Rows from block 8 of a small image classifier, named by matrix and row number. Rows with one number belong to one channel. Each number is 128 + 32 x the weight over its row's rms, rounded and kept within 0 to 255. All counts start at 0. Numbers have three digits each.
After each channel's rows are labels from the 100 images, of 14976, where the channel reaches its highest value: "responds to" is what is common among them. Only what is clearly more common there than usual is listed. The data: streak pictures of flow and ridge fields.
# convs1: grouped (5 groups) 3x3 conv (model.blocks.8.convs.1.weight, 160x32x3x3, standardized in use, each kernel summed), inputs within the group 0-31
# convs2: expand pointwise conv (model.blocks.8.convs.2.weight, 160x160x1x1, standardized in use, transposed), outputs 0-159

convs1.61:171177113121074122165139096144093192133127159148174105157150106150107113147146157134063164158080
convs2.61:173131136165142153129140142166127126140153168115146126110147116104126051120097152111116086136115127125130116132115088096158149177189102162128067163108150069084185172176169091160183141110152154144089183134136156105148122110082188116133146125112088116136094114132156141153137119101133061102126136118135115146159105101127146118103082093181114118149128101124091108172154103177046096087153118129139079127161139096121175111134151153089186058167042131162059066163112119091042104097100100
responds to: source; delta

convs1.107:157137134166170150157153125064114154172154167167123137138105114161110144128105072123127103059062
convs2.107:116152123150144143152156149112118114112148130098118116099137107152115115108153123138207125107136097199182232118121106152112157160111141120126091139254140113086128115165142102158121126155121098152135108132100111159108125167166089143123135133149191172199219180152178142137141174149144144138145156144130080147158154135132147133179167133126191132131166131120186141131114103124170110131115118180119169100109149133117114199181118123102187150195157179159158141153177168096176096137170118
responds to: whorl; pair of whorls

convs1.36:177128155117174172141154127066091146144074117059119134089122083131139105115085144111113128076161
convs2.36:093119119100100111146150126115118153116083105112119114130131109139141127136136143133255130181129161095071216119113144100093104097134091144098107099198087129113075079145091096109093104125086099118139091068097110133092168147112054122115133080101155130192159210141124125136200187107110141115149132143152175139120097120142103100141119127098189143114114129082197148128121131093122083165102074162111121105105120084081128209190116161090123139127151121122140120149115116130151122127181118
responds to: pair of whorls; whorl

convs1.56:209179189071144112133159105121127172101137174094183143159156121157139128120101126162132153118127
convs2.56:095134098120100126154168122112099163091096086125096133143091103149130112159135105150147124150147182102108169139093126100110127160120129227162121143165085152109138136147162141126163141142097095178158049063130119099112154083158134072105124123165090108141108196087118150126135129075120156139130124148132104138091124135144126152200153164069176171115145164117178166176196082161148121141169192155196176140157159192123198175176186150139139103130111130099110144156102154125127121144200111
responds to: source

convs1.28:075109081160129140165103058093108113123118082134106115109091175126125095148103197158100098148103
convs2.28:051069087051083081112127080053091150078072067086103097135061115155129155181126133146143169132153077101119129099123113152102107131058098185118109104121038131098132151110129093096113126158107125196097114139146117126139130160127208108157125119138165124131128149164124155135137154106119140153111135106085146153095078134115112152130120155037118116099116178080111145127194097155082098095176154145184099154169106134068135133126155121139106115138124125135149141090132172154146154152148154
responds to: spiral; source

convs1.99:175176170195130116149158153134126102127160109161075159129162184097121063128135158113159122135165
convs2.99:162097082117106154130172129117101104071130094078108170153089118114123169110150125140154133150144153137192156118121104157183162195129149142175092186164149147088142153160163136167154161117116111139121092113104120052093161133172150113091135135184114160174120168148112173141142176103126140177148126151128126114121161138133133150180148177141112088114151146129151162167135107152120148176178175161167200201147159204151165179168155129137171126160082069166122098169119120072128086087163071
responds to: whorl; pair of whorls; turbulent

convs1.13:160065093136177125155175085098159157143148099103143082129084143150161166136126146148170157172086
convs2.13:092074130124102160149189098094128196119169158165131157112082170134080154119134145150146114123160155131118144079074108109053159165117155138174164203125101124136136121131151243103149094186135122119106060072150112111098224140091134134153111144171102070083115123112102189110154201153110119173136100145135157138096084143150117085194151143136140131141174130168149181153148162112154154140139124134158135117142151138146157131140145122178070127048136149131122140161122136109148122132126118
responds to: waves

convs1.12:123098105171148088128128069086122126132130079143115118162097160159167184150125140157197156187123
convs2.12:066065120066114108155138112077106116121075097184102143126100108132091131150103144150180135177150146128115187139110127122062093085080083165123129092176086138148138147139124119097143158151118113203162048087141138146108191147138158128140143100181158146129127180134148166150154186122125102132154136163123157153113072142165151138104105142092189128141151131081179174158163135152109079175133116180165148143159147115106177165185191134120072138069158131089170148137132156154158145105180146
responds to: pair of whorls; whorl

convs1.57:158153146075142122123154060141093152126054144112174115149136071141076139100112121177140165141148
convs2.57:163130154125147151105127129134162110138074108103162136071130120133159109079092091108083114127125097128156090109109077141142121110144137110073078114092122094117102151115132073157119111080130116078115169192095127075126100156124171150140160128124142163136122095155144145149090123117129116128150218127119115111129158071065122150000146103138060096115105104160088075084071148145141145039081127060119112133130122108152035093095122114139111103115147107116087085122121122121100108130088081
responds to: spiral; loop

convs1.143:161087121139109148059152154133069151094141122133125119129075123139151075107084129051120085106106
convs2.143:169114134154136143102085147156128102131128180122129068076173163128123138112085155075153099121071117138058152150136124088148150117132122088124115155160188102111145111130157151095100088146116114176106152165113118165120097131095124105159143070077147090137091142134121103109143126156109101080152126102088145104181114133137153084077086060149143152149116079126167086104083183096107124079089085054097062106133077078090079139145054164161131153128193165155143170070150113148133127175126175
responds to: waves; pair of whorls

convs1.89:109126086161128142099092137179117120129119161103144129123080095180090113066166162112119143141214
convs2.89:133138129172116165104138156123125132116138135123130117093115125151187127137166131149187135154143094146219191115129115153136122118112165115083084115155150086124094172142148102126115106139091096145103103148080100105106151178123148136168194135130173142172212154171200174131155152134125138124225179116129109143136180095096101148077093120113175068113091136120175078116097106149146153073108140135139145086132116141093089175182079128130182141208147197169154108130128183125159126156130109
responds to: whorl; pair of whorls

convs1.42:135143157053168133062152154121146123099141130120178110165118159152148126094094086198160149107120
convs2.42:098120105092085082101118050120117086053116110140098131138048111201176140135196160196129173123214121139165136081161121169127087129092110116121130109137119120140105128089109118129100148128110107139137128118110107084099154129191119134126121155157165126127122145119104137120088147137114146191125138088092088140115110169116103166202142184129143103087145177162142178161176133152164149127176178153167199131132132193151151149151123111131104182132142146092167130185180154136192176147136140
responds to: turbulent

convs1.43:110132117068098089075082140092183126107167095124175131148103131123129117079083114161076137084120
convs2.43:130115111144122129168159123182101188141186208153110169093141238111150157141172113159121110172121166122133112128153092129125150169105160092182134152107161124125124125122141244122132118145116113107102122151170123142100188102127149139121115104166148151118096115099100161123125169106134114162058083128124176088093131159145130191159141135124077147126157108103079144131087221071117116114116133081114145152105162152159104103093126120210083176107131134101166163144156117151156102114092180
responds to: waves

convs1.85:120163124160085160117088157181136107125116164144158143155131133164124141093184155107144133161226
convs2.85:161098143200127150168156195116142141155136151126135172166156099084106109093040097093102073165086169105121101125084135109132146128147131114100140149117136149124134166174142119190147132182171162126132130105142170135163140150097137148119180156157130141103189120110150165143198165093158160076116162175188125121144136145185148102114073091149091167152138069108091151154096100107123072180129071187123138126150099115108180103097112154101149090156104088131116075135061145097161085095117078
responds to: pair of whorls; turbulent

convs1.34:175118169094179146098193137120098087083137137079125112142128134117156118056089090168147124112146
convs2.34:101096101068096055141121092027130110181055037112113121173107090164171121140093092190104170097165140120131118145086138137105085107113083167114107110108091188138142141109139094090122124132130135192112076109155150086173157123122164068073108167131145104142101132067056124103131124123131156157106128138119106117059134139101126072134123110059095154121137112139123136138177086141139121178170165122177157141142136170097131115115145138103077134091104075085131123113145118104152140125148090
responds to: turbulent

convs1.112:120121099114149128142108076172112122190120149049141109111140105079113068153194147136148129161145
convs2.112:132129091165076160129155130105071192091182151134072127153082156125155118128160121129107112113126097068161106071103163136130159157134187115107140139118140074146079157126126157110103108145081083135127115154134088094083142169114159076184165128134127123185126127188150174114169169177099148141158112091165132089109209133076083131103196125136086116076073138117106097093100127109095121099112129114143101125123078095136061118096149110165179105168120164173093103104132168088090093072155089
responds to: waves

convs1.113:196083166163185149136143097122111141198111147088136098101154111104124120088136108127128124082070
convs2.113:189126075141068126139141124144090182099145125096077125097096105106159147087130072086160112159112050152147167051101128130176125132110116107151125136162144120117065113148117119144093124142111115133162051097064132062110138159097110133054159110142096156254192157091174160150170179097133131100116154121113151157174151105154124089055102105118146067116147102128147134115103134087127129092085096188115114097105122089119119161154123107121127147140150155146140099130126157114106092124143109
responds to: pair of whorls; whorl

convs1.75:147086108120145122081110109147171088064156121166164143064103139132105105119192139104117151189115
convs2.75:135186219098187135132126129096198117137113111101192136111147129079123093090102058073138095112108103159136147159110107121130129153203090110121116146128099103105152087155137116152143114115193179105112161122111145145107092080113125183071131119112173133136140146094088097128135131171125082125168134134123103117111127132107169112124165089187182108146132084133173086099081145106129140106062121045060110137096145081183129130118159131129126086103119103163074109105097073060113097084115096
responds to: source

convs1.58:101114117076138157094092170100145064135175078105183112154080153118156146088106129175139155123136
convs2.58:123155098112085111077097080068084111091098102129084058122084103144114148206114149125187129121152133112074163096139173105137126088117098146102149087172113133128067077116084119079102137142094087125185109125131097124102118127106068111126096063090109073158129158104128085090162138123077118089108040119138150116134132145107114102111150132086140112112087138055140126122150118105134040147128094130116131146103076101061138175184169110124115145118155139118141146080158167197131133156156164
responds to: parallel; pair of whorls

convs1.3:171097111132178066178139107096157140093162093147167097088061117142144092140120161138092137097113
convs2.3:087111130122112113129150079066140163107154152144125115119096155121092162115129145167123123128168134107094142108110122104086133144112113112174194171120120156168120079096132216093113086175123131126093068090150121128110225116087117128134070147152104048054108121138092138063093160180091125162137062096100126141073107127126100063151122106134129152099143153167154162103160187085157118138143140117161113082111133148114159119163115088175057136088144188047128144121157127101125147150114144
responds to: waves

convs1.76:143054126110145092134106104114199193096135082147103097088102119099096106158148116149124108160090
convs2.76:097076096088074069077110076094101048086104083120104080119096103139140178202148148147117148165161168111052093156159127124120064105110062101106151088101073133148124113086108089065117105102129138168069138150111130065165142116097118125122138150134139103166128113167120127140142156148116125128086140118116187166112081113132122102086097117120065062123130144182111117107140111110123143071127134079113123155123104143163115106103112106090089146109167144093149158079164138194136181132110184
responds to: waves; turbulent

convs1.16:106145138137160123147136150148110132131135151145113148112132054102130113035139028144107106101147
convs2.16:173190119149099169104128135133114100088103122116112150140099113132121100152128194038108133090071092099065105147200125108163169121166145098058129125133179107117084103097089107148111188122091106104137166149081098167110103139141083130121100106061130129158135122133135072092154139109099111067111101096120125071187162184088097125139141090146115101099110099090105112115122074154148087131134070164100111179114082117109142097120142060076135089135099082179127089122076090116089112106130117
responds to: delta; loop

convs1.108:140073127102171109164045132124142107194094142119110117083121100077148117156154150141168157143097
convs2.108:102135160161146155177150149125156160214188211166157171139182129101114165111075104120077096131103164113090092155094129106108120096140149121148146107098114189140119110122104161156096081156150151138103092090128146093134138113160112138119121157140114100026097104102129135119135117140193124106124123194137137129094149182151159124143120066086110187156144053099118133103090133070100130107120127112110128090097159129101094057070088213147116119059138145085107082119119120098141144146125136
responds to: source; saddle

convs1.29:103103078162112107139134078085118139117109113095110095099080148131174146177133208171134145174127
convs2.29:100039095051072081140134071119105134075069084141088134087062128133096142145088091132143141153148128047096167132116151127104061098112120150122142089163087121151100138143111142140121111169112125169110092104063104087080191133117158095140138065142084149168119164172133160129139217124121129142132105149092132129126071127151103163109073150074173098107128172070162176138164130136127119144151116155152097105142098110073125163152160082148088123072153113134158104116147121139138156121135114
responds to: pair of whorls; whorl

convs1.138:087107160130084118141129120088051078109125166082165089160162109153117156085159132132157148108084
convs2.138:148160115111095124145157111150114127121156135106094159131128116127117096104120060104170112116130105064213175093091146105111111108162095153143117124147136139141109112142120092185092103162109112102091069076084110065087165157090116077159145088132156163191185152143195150127142145115130136102175191126102119119147115075061086106152095098111164065089092096122147103135121087113155121144099103175178153133121119112086065167146114068114147088153109145092060122147119187091140094115128057
responds to: pair of whorls

convs1.149:136110138155146160104123135133121126130154088164147101169181148186177080137190153091161060116144
convs2.149:159143120122092156193131109090125101133147133069122096097122119122086182087099045090128079124092156121169138157068092091149138167138119166180049167136144131058156170181172114154167196126132119164102096095099147110100119132122161112127192124165128145156135144164137154204151164149175098125126167157154062108136108110124127115099091101103140090147153091116123125132085121182111095067125116149159106178171136106105122140138193160118133096138082128166044093140095128109106098094115117
responds to: turbulent

convs1.153:130144133148132146112085116137153156176156081161131104157178164174183067170163143118132071132157
convs2.153:127132136132131111167134131135156134177119092067152122105127110112128134104134130143120149108135189144150109171150049170135143134120114127190110168115127135055173135171162132162153154065167152106108159128142180090156080112158122131072168124146079098102064116118091114188094091095188117167110134169166107172119115167175156142133134144138099153163134127150105180204126139190082179100173169107122154193133151170192145108110158213124122125078100089176131131167103088119090153151112137
responds to: turbulent; source

convs1.97:173110148126181129213117120149127107224127160129125153149129095148158164150163113114131116151092
convs2.97:177136147137135067165182121133151109182162106101142175151141114121088130125070037103105114121119128145121125122097140095196149156133204136190142187115122236130114146136152135157159109181109099116099061085178132120131177154106130163065134141170201163113178137140153166163193163140141141128146135162118122169158151193131117122097100077097131154103138093069126136093105115075154110142100108186139150173141158151099116107106139155116142115127141156086155114139104120102136083113103094
responds to: whorl